A small image autoencoder, trained from scratch: 48-pixel images, 6900 steps.
Rows from block 3 of the decoder, named by matrix and row number. Rows with one number belong to one channel. Each number is 200 + 40 x the weight over its row's rms, rounded and kept within 0 to 999. All counts start at 0. After the name is the row's rms in percent of the matrix's.
# convs0: first 3x3 conv (decoder.decb.0.1.convs.0.weight, 128x128x3x3), inputs 26-51, a 3x3 kernel for each
# convs1: second 3x3 conv (decoder.decb.0.1.convs.1.weight, 128x128x3x3, transposed), outputs 26-51, a 3x3 kernel for each
convs0.22,107,151,269,165,280,175,250,239,191,219,180,209,183,257,170,163,260,208,254,227,206,203,224,280,144,192,49,282,206,135,181,205,214,170,249,220,222,105,160,299,314,225,181,133,238,267,183,221,217,198,202,222,142,216,232,257,248,232,251,168,220,265,164,233,215,177,165,247,156,199,204,183,206,227,158,228,192,144,227,214,179,262,240,234,193,173,163,118,184,156,175,154,201,249,180,207,227,143,162,177,235,164,191,229,130,158,208,188,188,175,173,218,171,164,168,217,230,207,163,243,190,270,280,173,207,231,144,205,199,199,214,155,233,222,200,160,174,174,212,214,110,200,159,79,170,238,155,216,214,135,228,204,175,219,217,267,191,150,237,229,146,221,251,202,170,226,160,196,162,211,232,167,248,110,200,231,326,201,183,134,192,246,219,232,234,244,209,212,220,211,183,159,135,203,249,188,220,221,173,157,199,203,203,104,192,188,163,165,275,311,144,176,100,166,238,240,220,263,245,212,229,126,231,190,158,144,235,134,199,193,206,237,202,126,151
convs1.22,106,172,157,209,170,107,133,221,136,205,140,167,109,254,201,186,213,241,282,231,265,250,188,224,230,186,125,181,241,247,220,267,225,211,228,237,168,160,125,190,263,225,306,233,194,148,146,141,210,159,188,176,144,255,168,168,149,129,112,160,159,129,111,168,188,190,139,237,222,168,201,122,136,128,159,206,174,183,187,149,168,162,215,278,191,220,132,154,219,179,144,184,187,271,189,182,244,147,134,186,156,175,139,200,167,213,188,148,154,269,250,166,253,209,188,239,178,155,180,95,141,222,202,159,224,169,131,137,225,210,163,183,244,172,189,244,223,238,213,182,198,142,182,231,148,206,223,246,169,157,207,193,168,125,285,223,270,193,208,231,231,162,217,260,187,193,244,224,193,214,208,210,223,207,194,230,241,191,111,78,55,213,216,284,160,154,223,162,190,245,178,144,196,170,189,236,220,261,231,195,300,216,201,196,193,231,164,227,157,203,227,192,184,214,160,100,168,244,205,137,252,166,135,207,181,152,259,206,131,246,232,171,177,184,154
convs0.23,095,169,282,163,245,107,183,188,143,258,163,215,166,174,190,187,229,239,234,214,278,144,264,179,246,238,178,229,191,165,193,242,213,218,182,226,220,290,236,234,234,142,135,210,253,157,251,249,181,244,234,179,161,214,267,194,174,226,189,196,216,146,233,189,247,193,151,232,186,194,208,182,177,174,185,170,215,208,258,196,203,181,191,201,137,177,258,231,161,161,201,175,156,190,167,199,205,191,256,173,200,213,205,206,187,186,213,182,199,202,148,196,193,221,175,166,204,173,207,157,223,113,247,168,223,289,227,226,216,202,150,187,223,178,221,233,153,135,208,192,139,199,187,182,218,172,218,179,221,182,269,171,183,194,231,177,156,280,172,148,212,239,173,161,226,240,240,212,198,199,205,207,155,198,161,221,182,189,254,182,229,265,198,199,242,141,314,223,118,223,194,161,157,140,199,235,214,244,292,210,158,200,251,149,169,197,257,114,228,162,188,224,225,142,184,163,245,141,170,215,288,221,173,127,179,223,197,171,198,218,310,254,242,131,149
convs1.23,104,163,214,213,163,221,194,108,191,136,160,147,134,118,210,231,136,195,194,298,250,273,221,176,230,156,155,168,171,218,215,191,226,236,154,283,245,204,213,151,176,188,108,180,256,149,167,136,191,173,182,153,249,238,128,180,234,257,210,206,176,208,206,188,226,248,171,264,219,160,220,250,141,158,182,187,119,246,234,154,186,233,204,162,153,186,175,142,196,221,179,163,166,174,165,244,225,178,237,214,212,193,200,235,166,187,183,211,221,267,202,222,213,214,255,165,238,215,174,189,231,206,190,235,213,129,165,152,129,219,186,182,194,213,230,237,246,220,216,168,230,227,155,264,261,274,259,248,187,226,199,212,237,252,125,241,156,165,211,107,181,276,168,176,181,222,162,114,149,163,157,250,207,237,123,187,179,205,177,137,158,213,254,245,184,222,254,197,186,208,192,225,175,146,162,147,232,233,249,199,189,170,217,208,260,172,159,238,252,210,216,201,147,199,150,177,184,228,187,125,218,111,223,224,174,211,218,172,215,155,197,184,234,235,227
convs0.24,101,201,155,218,137,140,225,175,145,170,184,222,204,182,211,207,161,181,250,202,243,183,206,213,175,185,134,260,203,189,150,221,201,180,203,167,216,151,205,175,273,189,270,178,164,177,138,175,232,215,260,158,237,183,223,198,158,210,223,211,172,187,181,192,151,193,243,165,234,173,185,201,169,207,210,188,181,195,215,228,222,200,230,165,184,164,166,205,192,177,216,172,204,202,192,195,184,202,175,187,228,217,205,190,180,240,189,183,204,201,180,206,215,200,181,168,190,200,195,309,181,160,0,182,264,282,197,201,219,198,227,184,157,208,233,231,190,193,206,207,170,226,228,236,277,164,125,139,213,158,220,174,201,227,228,283,199,166,206,207,167,193,143,230,195,186,229,241,267,177,188,168,183,179,213,198,223,200,214,185,216,164,170,163,147,141,255,140,138,161,181,199,187,267,250,188,190,196,292,186,206,233,195,249,255,256,221,205,259,227,177,144,143,107,241,194,236,202,229,231,174,201,240,181,195,200,214,163,189,204,212,231,195,156,152
convs1.24,099,261,178,206,277,235,233,267,232,212,238,201,234,311,223,253,156,182,207,168,213,260,201,162,210,146,197,266,177,236,143,199,249,192,226,207,142,218,237,230,214,199,150,207,235,174,227,173,179,201,188,168,178,178,236,184,171,222,270,233,212,175,235,196,201,155,171,251,190,214,229,180,183,221,223,234,214,246,214,237,178,231,191,164,226,193,173,201,198,187,237,241,189,208,214,209,184,235,164,181,180,213,196,173,209,249,171,155,195,181,189,211,179,224,215,195,212,159,276,151,180,239,195,317,228,159,181,196,211,213,281,229,186,274,170,173,116,130,163,210,191,172,243,209,228,155,92,244,176,183,215,225,259,228,276,204,226,249,185,228,237,203,237,295,232,251,186,255,278,246,207,217,268,311,227,147,209,211,149,213,218,218,120,273,219,176,262,278,268,276,209,182,194,181,208,226,238,182,286,206,188,153,225,139,245,221,239,214,231,153,210,245,212,163,206,249,239,164,258,236,187,197,267,185,136,190,240,221,184,248,169,171,157,194,213
convs0.25,101,241,220,329,143,266,203,140,141,77,185,193,174,189,216,234,218,207,157,218,172,237,256,139,287,216,172,213,218,227,244,195,226,166,165,197,177,195,181,203,138,249,221,216,208,209,205,199,163,231,224,193,194,252,209,184,216,180,195,157,181,199,152,176,189,195,163,206,174,183,188,173,167,173,157,201,236,212,179,214,147,205,208,184,226,218,197,224,170,202,199,193,243,218,206,167,195,188,150,159,199,207,193,184,200,184,161,184,227,164,203,181,204,210,169,210,208,196,130,182,207,165,201,118,141,113,158,175,235,219,161,153,171,176,198,189,199,133,107,181,174,213,186,174,171,209,184,192,180,208,192,180,224,226,176,226,224,175,227,256,201,175,199,196,210,170,197,176,219,214,225,239,241,214,195,212,288,203,141,72,153,189,212,204,222,260,177,200,250,246,187,222,217,184,220,210,218,249,259,151,105,156,180,293,218,147,132,225,198,232,210,339,226,244,140,231,186,139,217,172,228,242,215,180,214,165,241,99,162,149,330,227,198,83,183
convs1.25,100,227,210,204,254,177,231,106,183,243,201,133,135,173,228,206,218,236,171,193,211,201,132,197,256,147,202,205,249,260,239,189,196,170,136,201,162,180,187,203,212,194,200,267,172,258,148,177,226,202,198,177,200,198,214,254,215,266,158,213,187,169,192,170,176,238,230,213,186,189,198,160,195,204,207,254,209,236,184,239,213,227,253,176,258,160,206,183,249,173,263,117,227,215,262,239,220,166,131,242,218,241,218,208,216,173,185,162,226,281,211,189,270,180,255,229,254,204,190,182,209,107,189,157,149,242,242,243,258,248,213,278,295,197,144,223,174,244,247,155,281,202,250,241,198,191,138,199,164,176,243,242,200,252,268,130,224,97,210,224,118,189,190,216,157,210,193,199,207,213,224,189,237,156,189,253,225,203,286,170,182,187,212,184,236,208,162,174,131,264,170,170,226,271,185,215,255,155,201,179,196,307,177,95,157,205,239,206,154,209,189,102,165,158,194,193,184,316,178,187,282,248,133,140,205,162,159,214,183,155,165,180,204,168,200
convs0.26,107,201,189,179,210,278,149,166,285,151,231,213,215,222,190,236,227,210,237,271,211,221,289,169,234,164,249,144,206,185,182,187,192,187,218,214,194,187,218,177,231,166,193,227,230,105,187,250,184,204,229,222,213,230,205,196,238,201,199,211,196,186,248,194,217,191,202,230,159,173,236,185,162,243,214,198,186,169,231,170,225,226,213,180,202,181,199,198,190,202,210,206,195,260,190,197,240,215,242,182,219,201,183,194,176,171,209,207,228,193,216,206,200,212,199,197,241,225,222,153,141,229,199,212,199,239,198,193,233,255,166,239,215,212,205,212,192,210,147,161,212,180,179,222,174,188,164,166,205,162,193,187,220,219,209,242,240,200,195,200,199,181,232,203,202,184,182,152,199,145,198,204,132,269,221,188,106,201,31,381,215,226,237,212,212,182,226,215,156,247,168,160,212,219,128,201,189,160,180,145,280,193,132,325,201,184,199,233,217,260,263,187,235,206,216,323,228,161,294,285,137,211,236,220,270,256,256,238,220,213,99,197,222,238,204
convs1.26,102,174,229,201,300,223,212,171,203,196,204,196,178,158,223,216,224,200,140,168,246,177,141,128,218,207,198,199,224,172,143,189,221,227,182,220,284,234,137,179,161,213,189,242,184,102,195,217,256,161,179,160,274,208,226,156,162,215,201,197,175,187,209,148,253,246,222,188,225,206,169,244,173,196,280,252,220,166,166,166,215,154,231,206,157,190,227,193,174,295,218,185,190,227,206,174,233,153,197,221,220,142,154,210,178,230,197,183,206,209,152,189,205,158,198,144,156,150,214,151,224,127,211,198,221,210,156,202,166,187,197,188,171,183,205,230,153,166,219,177,130,164,231,168,225,192,226,271,246,221,218,207,206,225,183,169,194,194,230,191,184,210,180,181,196,218,274,222,189,207,219,205,137,141,221,143,142,175,248,182,231,164,226,248,178,206,211,222,143,233,265,294,230,230,211,206,294,224,256,221,297,232,220,197,185,224,202,215,271,223,207,188,164,194,265,208,241,226,179,160,180,203,211,199,264,254,171,149,199,218,139,143,167,172,205
convs0.27,098,288,206,210,111,259,173,213,196,178,188,189,213,148,200,157,197,254,249,202,226,191,182,205,205,242,190,147,178,201,170,202,208,199,189,199,180,168,250,190,248,76,281,244,225,203,212,130,224,161,219,204,178,159,206,186,177,198,208,187,191,209,199,199,192,235,210,208,219,222,237,180,204,212,177,194,203,185,184,205,224,218,183,233,209,208,188,180,235,189,175,257,213,220,215,130,184,140,192,249,189,208,209,221,212,186,194,215,205,192,200,187,181,209,176,190,177,235,104,132,159,337,316,226,158,147,170,200,222,233,236,197,197,234,168,201,212,205,212,208,198,174,179,223,208,183,206,196,202,193,180,211,200,202,176,196,183,229,190,218,321,237,152,208,193,200,205,187,235,252,201,202,144,159,181,244,260,206,169,158,182,184,193,199,147,240,229,278,219,232,167,202,207,211,207,265,190,177,157,182,172,181,257,254,203,252,202,197,201,174,159,226,163,213,196,206,256,169,199,166,188,191,275,232,150,146,191,223,247,186,139,164,193,313,212
convs1.27,097,80,226,111,172,271,190,189,271,170,149,175,222,203,219,198,156,176,227,203,237,237,174,176,224,209,176,211,240,186,239,226,176,201,170,211,164,152,176,161,185,219,162,195,225,201,232,218,175,140,163,197,184,228,204,164,204,197,241,273,194,194,214,151,170,201,151,217,230,176,144,218,140,164,237,147,198,247,177,231,232,205,142,178,151,184,188,129,190,182,220,174,204,201,146,263,181,164,182,134,238,222,185,204,164,195,180,226,167,219,211,203,173,231,262,176,191,213,202,251,60,195,190,119,177,284,180,210,228,202,194,249,229,196,235,236,145,161,216,182,170,176,160,173,170,196,232,157,250,210,220,229,248,154,159,193,52,180,233,96,195,239,188,187,217,152,259,254,217,183,184,168,245,245,162,233,224,182,209,218,174,95,224,167,76,252,166,143,267,167,134,185,214,155,167,204,148,171,244,238,233,142,207,166,222,179,207,219,199,183,163,265,224,179,218,164,195,271,162,170,203,257,288,183,174,212,192,209,195,208,200,196,256,193,183
convs0.28,103,178,260,250,176,293,156,178,228,162,212,211,228,180,200,173,167,120,175,164,260,183,130,145,269,212,137,209,201,185,177,228,175,176,212,199,213,204,226,222,190,200,171,171,174,228,183,183,200,223,191,201,191,185,182,207,214,246,177,182,202,216,202,222,186,194,186,192,218,208,158,176,200,177,213,231,196,142,213,206,210,213,168,207,235,170,188,212,221,214,208,199,199,205,223,209,214,184,213,233,193,205,219,195,187,184,208,171,221,190,209,219,205,199,226,238,187,210,176,275,167,179,168,174,164,178,180,188,183,229,235,214,223,227,214,198,183,169,196,157,214,197,176,212,169,200,191,212,194,189,184,201,191,195,190,164,219,232,136,244,243,172,241,177,159,214,173,224,231,188,174,213,208,257,191,151,233,110,170,225,171,199,214,208,154,167,173,247,207,189,201,217,173,235,184,171,199,200,218,157,320,215,168,190,220,156,249,168,194,234,198,160,210,176,200,156,153,197,230,175,203,307,177,179,191,185,168,153,191,104,223,341,148,124,157
convs1.28,110,186,125,213,197,191,207,158,199,224,179,213,267,237,190,171,205,245,211,248,260,224,144,203,178,197,181,200,182,238,174,203,211,178,228,183,158,216,191,163,223,197,166,173,173,177,165,152,197,246,252,193,148,146,198,201,101,149,216,208,204,224,191,158,213,195,216,173,212,243,252,247,201,182,230,177,233,208,226,107,281,178,212,192,177,201,285,257,189,242,265,174,209,183,220,241,209,228,176,137,218,261,208,174,232,225,171,175,208,184,190,237,183,243,179,181,206,149,207,240,223,166,138,286,177,244,199,222,175,176,155,185,214,175,204,242,226,207,201,158,208,232,158,231,185,242,285,178,190,160,221,191,195,207,158,189,214,178,243,203,170,242,229,222,246,206,179,210,235,203,224,190,290,319,125,243,140,233,220,211,198,194,214,167,241,207,191,217,225,276,166,206,221,278,238,151,166,164,172,201,204,146,173,177,302,169,201,213,241,192,280,221,230,245,216,191,225,288,250,199,187,165,178,188,168,204,209,217,323,143,154,228,154,127,200
convs0.29,100,210,173,205,179,225,179,256,228,197,187,243,192,190,190,235,232,178,230,146,275,62,73,400,172,160,189,229,181,200,165,191,252,225,185,223,214,96,108,360,252,261,180,153,213,202,128,189,224,198,294,189,197,242,189,210,169,168,222,217,178,222,180,207,235,202,268,220,226,268,206,184,172,232,222,199,207,131,235,222,190,186,195,223,158,193,241,179,232,183,182,146,231,140,193,238,246,220,181,216,199,201,214,191,206,176,161,205,194,195,216,188,174,189,229,251,123,200,188,242,188,160,237,191,210,187,154,90,163,200,211,154,206,204,114,212,139,192,278,207,151,190,189,228,235,171,223,156,248,221,176,230,199,232,242,201,198,256,229,139,123,165,178,202,227,214,150,189,224,219,211,204,220,205,164,202,151,212,196,198,183,217,238,198,215,181,217,219,178,241,256,223,212,194,171,180,204,178,212,244,204,217,275,213,274,222,264,155,151,297,306,268,79,244,215,260,245,276,297,181,183,195,179,270,312,232,332,172,268,222,159,152,303,124,259
convs1.29,093,188,184,168,106,210,144,274,252,205,143,142,123,163,108,140,158,63,65,202,226,170,178,271,228,244,211,237,132,198,207,101,206,198,174,281,257,187,181,160,208,201,252,187,129,217,222,158,198,184,124,185,129,173,186,197,216,214,215,137,209,167,133,171,195,220,219,167,165,125,161,201,158,233,243,204,225,209,264,214,180,190,226,230,195,190,227,175,247,208,172,235,168,153,178,185,156,161,226,129,180,117,181,212,184,244,192,170,242,198,226,180,162,200,161,218,236,160,232,161,129,262,214,166,198,230,297,230,255,230,232,228,243,197,197,235,177,204,214,201,212,230,168,223,249,170,186,194,194,193,240,231,222,216,218,235,214,265,184,196,252,182,223,181,157,237,140,177,215,140,169,164,186,239,265,163,196,229,162,160,188,214,260,286,169,179,253,154,239,169,241,229,252,127,157,189,157,193,212,183,104,149,209,170,239,220,138,241,178,242,172,123,233,212,174,171,199,200,196,225,277,182,289,259,200,226,238,157,269,285,228,299,231,161,299
convs0.30,103,226,170,153,177,162,135,207,188,154,183,177,191,200,241,215,239,200,172,256,183,271,179,150,82,236,135,128,234,200,194,206,214,178,229,196,202,216,285,253,252,196,151,197,273,188,152,193,199,226,230,223,197,209,216,194,193,202,220,195,195,194,211,184,189,183,212,234,215,242,268,200,206,197,205,195,225,253,255,203,185,203,190,217,186,183,179,193,204,179,212,226,214,226,232,203,189,198,192,198,193,224,201,167,223,228,222,193,210,194,199,175,212,223,227,204,222,221,256,152,276,387,241,430,229,270,313,175,245,219,212,161,195,173,220,197,250,237,181,232,218,235,195,253,244,196,181,217,229,214,185,189,178,209,165,193,196,190,207,221,186,169,240,199,227,200,228,171,226,240,226,257,174,187,190,166,171,160,207,74,138,163,202,193,240,203,270,189,219,195,146,158,192,192,175,221,210,264,204,165,249,167,165,334,159,174,138,127,223,257,231,242,247,193,103,141,161,187,177,186,219,180,283,143,171,148,236,93,195,225,357,211,261,36,240
convs1.30,103,225,202,180,254,205,150,132,177,154,235,179,229,160,207,245,203,270,175,109,271,156,247,188,116,210,199,179,192,168,177,175,181,137,170,208,136,241,218,266,201,213,267,150,210,206,205,124,213,163,195,225,176,200,319,247,210,181,244,194,155,321,181,193,196,132,184,142,172,204,139,250,231,184,140,195,171,150,177,170,160,147,249,154,171,213,242,147,224,216,212,218,185,252,206,194,197,152,184,192,193,142,222,224,165,177,203,185,249,147,225,187,140,130,143,193,217,213,104,108,200,191,147,166,213,218,178,188,191,195,212,183,185,213,203,186,220,144,242,119,113,110,159,158,120,205,195,231,216,206,161,239,240,221,223,259,235,195,270,172,185,147,181,162,195,213,213,262,173,260,224,173,180,187,192,163,117,228,220,187,212,207,169,221,242,162,227,208,208,192,214,159,232,226,220,277,197,211,233,258,220,225,250,125,198,196,164,114,201,162,266,139,238,253,204,230,265,226,286,221,196,265,256,218,210,248,217,163,168,236,225,192,256,137,205
convs0.31,107,168,211,185,313,269,362,218,212,254,210,206,209,166,143,187,187,198,185,144,186,197,325,87,326,216,148,99,205,191,165,181,210,196,229,220,232,175,189,181,157,144,190,190,220,207,208,207,198,169,180,178,221,221,204,208,224,217,208,193,188,188,214,224,159,149,164,205,184,186,239,261,207,239,190,189,166,187,188,195,236,169,202,208,192,216,293,225,195,232,214,192,215,187,171,166,173,232,200,221,182,200,192,205,218,207,191,211,205,197,172,167,188,198,143,193,196,185,140,180,116,117,201,200,257,240,321,172,214,217,196,212,230,212,227,177,203,203,143,178,105,110,191,145,188,205,195,197,229,213,197,209,234,230,214,206,239,244,235,219,158,176,188,221,197,184,211,168,199,161,205,161,188,152,239,307,285,289,226,156,249,171,196,163,189,256,251,194,236,162,196,224,263,233,149,250,215,207,165,222,210,214,150,155,153,160,231,194,233,213,168,154,228,200,304,263,308,175,218,205,256,180,196,202,274,207,217,153,191,173,269,247,154,144,174
convs1.31,103,248,169,187,101,144,153,284,228,163,164,183,240,236,246,303,238,195,228,208,274,153,87,286,127,158,266,144,222,219,172,161,201,234,226,217,210,130,253,195,229,247,176,200,122,262,195,135,169,197,209,271,137,118,183,227,165,159,211,193,224,213,164,221,180,169,157,206,258,281,221,225,271,242,154,193,243,221,256,194,189,230,171,196,154,176,161,241,213,174,251,261,194,211,192,219,153,248,215,174,144,188,157,201,202,214,224,153,206,220,275,201,296,250,204,247,242,232,162,236,165,147,199,199,264,259,184,246,135,193,242,165,239,226,144,225,181,271,203,193,293,253,245,266,210,174,197,216,260,150,167,218,198,208,144,232,187,258,233,176,192,243,262,223,214,221,218,195,185,242,191,198,163,229,174,212,168,166,202,216,177,259,234,160,207,175,193,221,185,269,195,217,243,192,208,172,154,193,190,266,188,165,222,136,226,205,170,250,177,169,176,210,144,245,225,154,174,170,140,139,172,96,175,162,239,174,162,211,185,127,245,247,211,139,193
convs0.32,103,207,184,191,141,106,189,228,243,174,208,226,174,226,170,195,158,197,159,149,90,224,126,185,230,189,404,99,191,219,214,248,223,220,204,177,172,298,182,198,92,178,257,234,211,196,182,254,197,233,204,184,183,166,206,200,262,232,219,204,202,217,178,204,200,230,244,264,254,152,145,178,214,225,191,214,222,215,208,198,205,226,212,210,243,170,190,202,180,197,200,183,208,210,207,201,252,151,237,216,214,187,205,226,197,189,176,183,212,185,196,211,214,179,231,192,220,238,197,299,168,101,95,156,151,0,181,199,191,201,176,155,146,174,139,174,205,229,227,249,220,229,176,180,197,205,241,183,144,159,195,203,190,228,154,159,244,178,253,248,260,202,202,202,205,173,217,214,229,202,248,193,236,170,183,190,232,199,222,203,173,187,237,243,193,208,133,205,188,171,151,158,235,271,220,128,131,184,172,189,185,221,227,240,174,87,170,147,146,164,199,170,249,228,103,103,194,187,210,187,173,232,206,180,154,178,171,216,187,204,130,205,153,264,169
convs1.32,092,291,143,246,224,241,304,231,203,267,216,181,242,165,263,149,164,159,200,241,113,204,204,158,273,243,223,245,196,271,163,158,162,151,167,132,247,151,157,160,272,178,180,168,192,109,264,154,164,223,166,214,153,147,235,172,251,180,186,188,133,181,126,215,246,232,212,233,183,87,186,183,205,196,138,174,274,185,145,195,212,170,160,165,182,203,253,231,180,282,205,213,242,249,157,189,216,213,220,182,188,187,248,204,155,221,192,168,198,203,239,195,227,273,155,200,217,186,296,243,200,262,166,174,218,125,190,210,197,182,205,264,189,165,261,226,171,178,228,127,127,209,125,104,134,180,197,192,236,280,299,166,176,164,196,174,165,147,187,182,200,213,236,212,255,238,234,186,258,220,183,177,215,116,275,313,177,217,183,196,175,241,197,150,222,154,186,153,118,249,187,204,224,244,170,170,194,188,221,210,257,200,272,283,140,176,182,187,220,176,224,210,215,300,166,171,196,170,196,137,173,227,185,196,144,213,142,169,161,130,242,195,108,215,236
convs0.33,098,201,165,193,281,80,222,153,153,207,182,239,233,162,235,191,190,237,287,202,267,215,78,272,157,236,216,202,214,211,118,255,237,229,215,214,210,226,186,197,195,227,248,130,140,148,244,245,183,193,178,246,165,122,216,230,194,185,190,177,209,184,188,184,195,172,207,234,159,171,162,255,237,219,231,193,196,227,212,193,200,164,192,179,225,159,112,148,226,201,166,171,197,204,204,176,165,121,216,216,188,216,171,216,180,178,210,201,223,214,206,244,166,235,247,196,244,184,185,207,140,258,106,211,202,198,224,168,165,187,190,166,149,197,193,197,263,234,253,174,214,207,232,222,212,215,198,195,192,170,183,193,229,180,140,240,194,209,238,212,195,152,182,178,197,152,222,172,156,194,161,257,191,183,205,339,105,42,126,291,265,253,200,239,200,207,226,217,175,196,196,240,189,195,245,245,167,210,188,254,288,236,150,143,156,217,162,203,182,199,218,240,238,0,188,195,241,177,174,141,270,186,186,152,131,141,92,228,222,179,257,98,324,209,240
convs1.33,093,200,199,152,218,239,178,201,223,141,187,211,215,201,144,218,203,249,225,213,232,196,155,142,271,176,88,247,209,216,203,246,196,188,222,192,257,188,197,302,155,131,164,231,232,215,148,200,174,162,195,185,223,230,171,219,181,230,223,230,227,205,226,185,223,161,245,296,261,198,211,169,142,261,280,232,188,189,170,189,210,192,262,171,199,224,260,197,185,269,272,164,253,251,261,233,275,177,188,177,207,280,239,229,253,214,200,174,212,221,193,139,178,214,214,142,177,185,219,198,239,189,246,176,187,190,219,188,181,195,219,209,190,293,289,232,239,238,227,191,158,216,139,121,131,260,196,219,186,214,269,191,209,167,227,204,196,195,177,187,171,135,207,206,199,190,200,232,139,272,201,201,248,180,154,207,166,141,290,225,230,172,185,229,189,216,187,183,154,118,233,216,224,169,199,191,267,226,199,175,259,206,226,254,155,197,197,263,304,284,240,275,150,158,296,245,223,205,200,122,207,169,177,228,184,204,281,194,168,180,180,173,166,186,315
convs0.34,100,170,187,237,243,96,242,230,209,205,206,199,200,193,233,229,203,231,231,228,210,155,300,168,266,280,172,227,164,200,203,195,168,236,169,175,194,271,247,140,174,237,223,277,207,252,222,214,185,176,169,211,192,221,231,193,178,168,219,166,220,195,209,229,208,233,158,226,220,178,245,223,163,195,225,187,224,208,164,216,222,214,246,168,175,215,263,213,197,191,185,223,192,183,189,218,216,184,180,228,190,214,193,190,200,203,188,169,199,204,183,220,183,233,205,190,220,204,244,167,254,134,263,140,231,203,198,185,173,220,165,156,213,202,195,204,231,188,210,179,202,179,212,223,218,239,226,181,215,192,199,200,223,213,161,251,178,211,238,155,159,193,176,212,190,224,211,151,184,200,132,199,166,181,181,160,162,260,186,206,166,221,212,193,206,229,169,257,203,220,233,203,182,199,169,217,250,194,179,230,228,222,179,240,164,231,174,242,184,208,198,253,290,185,145,178,180,180,165,191,210,157,215,247,150,180,253,176,115,238,131,166,156,136,171
convs1.34,095,280,212,179,214,245,236,234,188,198,184,234,241,217,221,242,241,213,190,216,233,216,206,244,206,234,201,226,178,207,239,130,182,290,135,246,224,115,267,251,176,180,178,254,191,126,183,179,208,140,175,160,176,151,103,181,227,145,202,213,213,209,179,205,254,228,187,268,194,129,261,160,212,228,213,187,242,165,127,323,104,176,169,215,195,245,147,130,244,170,167,174,156,144,186,209,214,221,234,209,181,216,191,173,216,244,184,236,133,192,197,167,134,195,221,188,205,230,157,162,133,201,246,185,261,178,255,183,218,202,186,203,220,215,264,182,229,217,153,189,142,152,221,151,145,218,243,227,177,161,178,200,240,245,246,287,222,261,208,191,255,229,233,226,260,192,193,188,165,230,172,215,235,240,295,149,177,159,151,199,231,290,219,224,267,224,197,245,236,254,214,190,188,150,173,113,192,211,228,104,129,198,220,154,157,220,177,209,208,226,210,176,121,210,188,231,193,200,211,262,231,195,211,241,202,236,231,302,223,218,218,238,197,253,236
convs0.35,098,231,244,178,48,0,142,272,400,200,161,185,219,207,193,167,229,205,192,189,249,144,173,72,217,220,272,241,200,208,197,139,194,214,199,158,183,289,186,227,155,257,151,189,150,202,236,222,186,205,190,233,193,212,216,184,187,190,218,169,233,171,171,174,199,171,197,220,281,164,194,247,217,206,190,201,218,157,208,214,243,184,192,207,198,196,193,175,246,246,224,189,233,203,185,140,211,188,152,172,211,219,210,209,194,179,192,221,211,200,216,231,178,150,234,235,208,185,186,131,190,273,345,174,238,218,168,188,185,223,221,154,237,193,213,236,202,198,203,187,192,176,181,172,208,170,221,206,214,186,194,215,211,177,164,240,192,128,168,224,212,281,200,220,255,160,248,157,203,149,258,169,283,225,244,87,146,128,330,282,196,206,222,223,225,315,166,195,251,177,183,185,237,221,214,185,200,219,199,283,228,258,248,213,234,88,142,178,159,213,236,307,241,197,127,173,235,168,192,186,282,193,265,131,217,133,306,213,256,86,177,146,361,239,201
convs1.35,105,219,72,161,290,271,320,328,152,195,205,205,171,272,200,247,219,238,213,248,226,301,221,157,278,215,131,219,235,242,189,167,201,209,180,216,163,207,211,255,182,145,232,206,167,225,181,210,213,99,173,236,213,200,201,229,227,224,111,219,193,145,170,210,230,147,253,210,160,143,244,174,232,211,189,176,224,214,144,219,181,229,168,169,234,228,184,209,210,191,257,187,174,173,225,212,221,210,158,240,175,185,209,196,196,226,204,192,171,224,182,194,170,219,134,227,179,166,280,156,202,252,193,137,274,211,254,214,208,213,175,211,186,208,251,231,229,295,190,235,298,261,234,237,232,194,186,188,192,214,232,218,225,233,186,122,147,282,268,328,212,183,251,198,258,221,222,262,222,219,228,196,271,204,185,203,207,153,179,192,177,276,135,218,227,125,249,249,214,255,200,180,196,210,152,215,216,221,240,203,251,259,161,175,109,209,151,199,182,262,239,168,198,166,204,135,203,232,218,165,232,196,186,178,202,125,228,161,199,229,188,210,170,152,277
convs0.36,095,180,167,222,225,149,160,169,231,177,187,158,197,169,174,204,183,237,228,161,196,215,219,184,293,250,225,169,211,252,147,203,194,154,196,161,154,188,220,167,118,147,288,210,282,156,151,204,213,154,194,206,174,223,208,254,228,186,248,223,212,206,166,193,167,209,199,145,194,236,201,187,192,181,197,173,221,245,192,200,157,184,208,184,167,230,236,226,195,230,219,124,173,240,176,196,150,213,252,235,222,217,180,227,184,198,185,164,222,211,214,167,174,298,208,199,208,201,228,225,150,201,244,105,124,306,159,222,201,285,232,167,179,249,191,202,184,223,124,219,263,210,174,157,208,190,176,185,220,171,204,231,205,181,126,255,269,250,198,253,244,218,209,173,207,155,260,247,183,175,182,189,219,302,169,174,0,287,150,326,197,208,199,238,157,272,232,188,169,225,238,281,192,207,168,182,294,175,168,243,238,216,265,215,239,125,217,151,184,263,210,200,164,230,144,207,215,184,134,177,207,377,290,180,61,207,127,151,262,400,193,87,64,182,251
convs1.36,100,214,193,203,251,183,213,294,236,288,212,178,146,214,203,232,160,203,230,234,196,210,189,214,282,218,287,200,211,246,187,195,214,234,211,138,185,248,182,267,162,177,257,199,213,231,216,179,203,175,215,245,209,256,243,214,229,273,175,169,194,260,174,176,187,241,188,175,246,240,215,182,198,196,165,263,166,247,262,236,238,198,219,194,213,240,203,199,219,252,223,172,153,203,152,264,218,167,263,228,225,187,186,238,200,150,265,210,220,189,231,162,234,242,247,225,250,156,138,146,214,185,107,207,161,168,193,204,214,194,193,252,206,156,204,222,258,251,224,217,206,191,236,187,154,239,229,166,168,173,203,203,196,187,198,220,256,194,197,219,111,121,233,232,229,219,221,196,188,240,278,237,158,188,270,194,219,212,190,234,274,158,202,196,132,85,184,174,148,201,253,265,203,184,253,240,149,183,170,269,173,229,193,165,165,208,164,209,212,249,293,255,197,208,223,221,198,272,241,183,138,195,170,262,144,241,234,225,286,126,285,282,261,315,182